{
  "arch": "transformer_decoder",
  "model": "autoregressive pixel model",
  "dataset": "rendered made-up planets",
  "train_examples": 195000,
  "image_size": 16,
  "horizontal_flip": true,
  "levels_per_channel": 6,
  "vocab_size": 217,
  "width": 192,
  "layers": 6,
  "norm": "layernorm",
  "norm_position": "post",
  "hidden_act": "gelu",
  "mlp_ratio": 4,
  "head_dim": 64,
  "fused_qkv": true,
  "bias": "all",
  "qk_norm": false,
  "parallel_block": false,
  "inner_norm": false,
  "positions": "rope",
  "tie_word_embeddings": false,
  "init": "torch_default",
  "residual_init": "none",
  "optimizer": "adamw",
  "learning_rate": 0.00099,
  "beta1": 0.9,
  "beta2": 0.999,
  "eps": 1e-08,
  "ema_decay": 0.999,
  "max_steps": 28800,
  "batch_size": 128,
  "epochs": 18.9,
  "lr_schedule": "cosine",
  "final_lr_fraction": 0,
  "warmup_steps": 5760,
  "weight_decay": 0.1
}
Rows from block 3 of a small autoregressive pixel model, named by matrix and row number. Rows with one number belong to one neuron. Each number is 128 + 24 x the weight over its row's rms, rounded and kept within 0 to 255. All counts start at 0. Numbers have three digits each.
After each neuron's rows are labels from the 100 images, of 14976, where the neuron reaches its highest value: "responds to" is what is common among them. Only what is clearly more common there than usual is listed. The data: rendered made-up planets.
# fc1: MLP up (model.blocks.3.mlp.fc1.weight, 768x192), inputs 96-191
# fc2: MLP down (model.blocks.3.mlp.fc2.weight, 192x768, transposed), outputs 96-191

fc1.123:157123125087115156112133145143105155138186127150110088103147135142120163182144102137103110143121128149058101143145083138121149109137146122118136151143159103094101111130127103132110154148147135110126125117108120131172175155119107154117107146139124097122175144140177157085169131106114141140
fc2.123:127161146166150130131122090099145138124079134128144109137147113113128122135146117119161131103075072121160094087118116095137119127135146131150160126132123170139110155142106124181170132128109144083067127127097124107140119123129151147156185145098151154156126109129115100100133126119141163168
responds to: cracked ice world

fc1.584:139099129171098094100130088117130137133137129139154122115135126171123137116119143095140127143128142128097068134115128138129088143121156137105120148127136084201128130169149113112117146135118122098140106098124144153188139110139148132155122129179105077057156106162148118102133093094141121116
fc2.584:139124118163082145112140114132137188150113105128124126129105102126120118158157140116123101109138144119123128136110145122138089156136131151147129108112110145146147169108121101118110176139144124122125126131133159132165125147139140172094188157122128141093115140132111114077167121116137103137
responds to: glowing rim; cratered rock

fc1.706:069188115127088100110105110116135133100165173121117077144104121144093129120150137129141120155138142152154110127138140090134149140133095086131110135162157101144151130149115090100164172129115104125123149131106126122108136118113122132161115144128150146151130090113118119126107118142132103114
fc2.706:151127143105107148100112141104179124133077108124142086125091114097103123140123152172130124112132176126150107138131131136102127129108121160111097138124151160146094158106153137138132146165118188135161153090111118160148097123143148071069171126148144114112118117149104139088090104136126106116
responds to: cracked ice world

fc1.516:134142136127163143174119098086148154126109147148155147141122151119115144189167153129167119117149137167120105150131108083167137129131060103118114101147111122149110153162132117155125137096164095157135095103119158117127132108155083108142134142127133096162140141156141145119138158120121095163
fc2.516:144139147123091176154101152126097129179130137150112123120127048100107094078118100105108159126075162125104122131149129112100142114122149107153122160149131143061121112058145104080142101127119135133150136147138109150105154113141172129150076123106163167129133146125136122147163141144125147150
responds to: cracked ice world

fc1.459:178108095176099088155139115100158116087129143160178126107141121159111121148185145111141085157103155114079127132131127130108125141104109132120137115134152139144141088112126126102127137156095167096142128161097124154179122132098115119143117131149112059135124126110136110106116114138133173115
fc2.459:116160148152127137159124092079159130118146067112151125129103152150088076153125116102090105134168113112088145098135152155120154143139133159130136134112136144097132137116131083171108126157113160125125130142159117144157123127173146158116154150147108138124151118130116156111120138099136154116
responds to: glowing rim; full; lava world; kind: desert world

fc1.49:164142117141117125166136114151126145089128139140170136090117150111169135122149129056142103141149123114085121127110151155134137119134142160109178099159148140140097104116159122114085143123111120116102157146154130150134159118164113180123126085159121137138128118097162108091117108066105175138
fc2.49:148111149108174109157118156125112148150131139119140118120126132192157184109128134123142138108103106096139122136140089130108198100164151128131159110134099126121125103165146109139155097102075116108100141076141110103138146139119113095108131121145118190113191144130115135124101104101134146159
responds to: cracked ice world; gibbous

fc1.558:114099081099135156124087120108137109140098114122108118101137096122101095112130115131160093121106126118108167130148160112166137149138146121124198156139137112145150117150111103104090129140127140085128089136147132128134113133107117134106135110160148170087130140164092157132178120144140120130
fc2.558:145129170147152106139114150143136150149127151113156135102133125101119109169136176128085109101139117090160137152137123160145116116131126124211130159140142144164115116144149121109110134145101171138199167101122108126142135141138108090130093108150131127144139147089148100131120155112120135086
responds to: moons: three

fc1.296:106091091146137136087126141144123092136147133139106103088144128108094138169112107117131131110140151115064131124161133108166148107113138134087153123121156140144104144126150108082086095120129131141136142139124140150138144161135082102123125168146153118090149160148159080111150120137123104137
fc2.296:143170108080134104141123130142125156120111075133180141130140155082105111133116152149147162127080119173159122152134095138152122092130110083120122140125112170111069111143107107156165141160122141122149137121123161114085093119085169112139126163126152114193074137153096116135103163127117133092
responds to: lava world

fc1.666:138147111141086101158181117134115146101125090156104110118092155135130153111156065157127122146137126134090115167105122135113122099125127115105120104152114120113107102117151130107122116169112172099153123105118162117138133131119143143193140109144159093156142104103123148133122144109102228110
fc2.666:162153146100148117137140141126150112163137150126108133126116126119123109137138118132100167137142107163161126168131122142131164142109148100115117127131124192113094165160131108139117144151105153147113111093174092132097167150122119131125175154088185159105101117139141165095083139166114131100
responds to: glowing rim; full; lava world

fc1.259:158119100127118171148107131152129142136142155150116088102128123133120134173148080146124116122103132123101127139108125147128113150136139157141098106169137144104077127123112144115094121122155158153143116145120106146153140153114108166140089096152130135108146115112165149142145144147116174132
fc2.259:140104132134162144122114191120111123128142108111110096136119144131122111096149188093111144102109160118113089091137124090116132126138134107085170145138107113121119124156126099122146105165131131118137125072165118135083097117111122114126133144151152119152130145132118116118116186101124114104
responds to: cracked ice world

fc1.57:145128148141130100142139117100134141114142130171126119111095129145153101097167146106107130131116147089108124110139101098129125085127162099135096131127147137161109128144157077150119120151142139064138141147133134143139201128155120126100106121129077083092101145117104146135147159123153172125
fc2.57:129147135105147185099103143115135120168131135130102092116111163160154147153136133157145122132152112096141144105155113118165169166087104133127112123111108125142131145149106104136097085116109123140109140114118043097057157145166157153142149168140125132110136123118141135101159121128147094137
responds to: lava world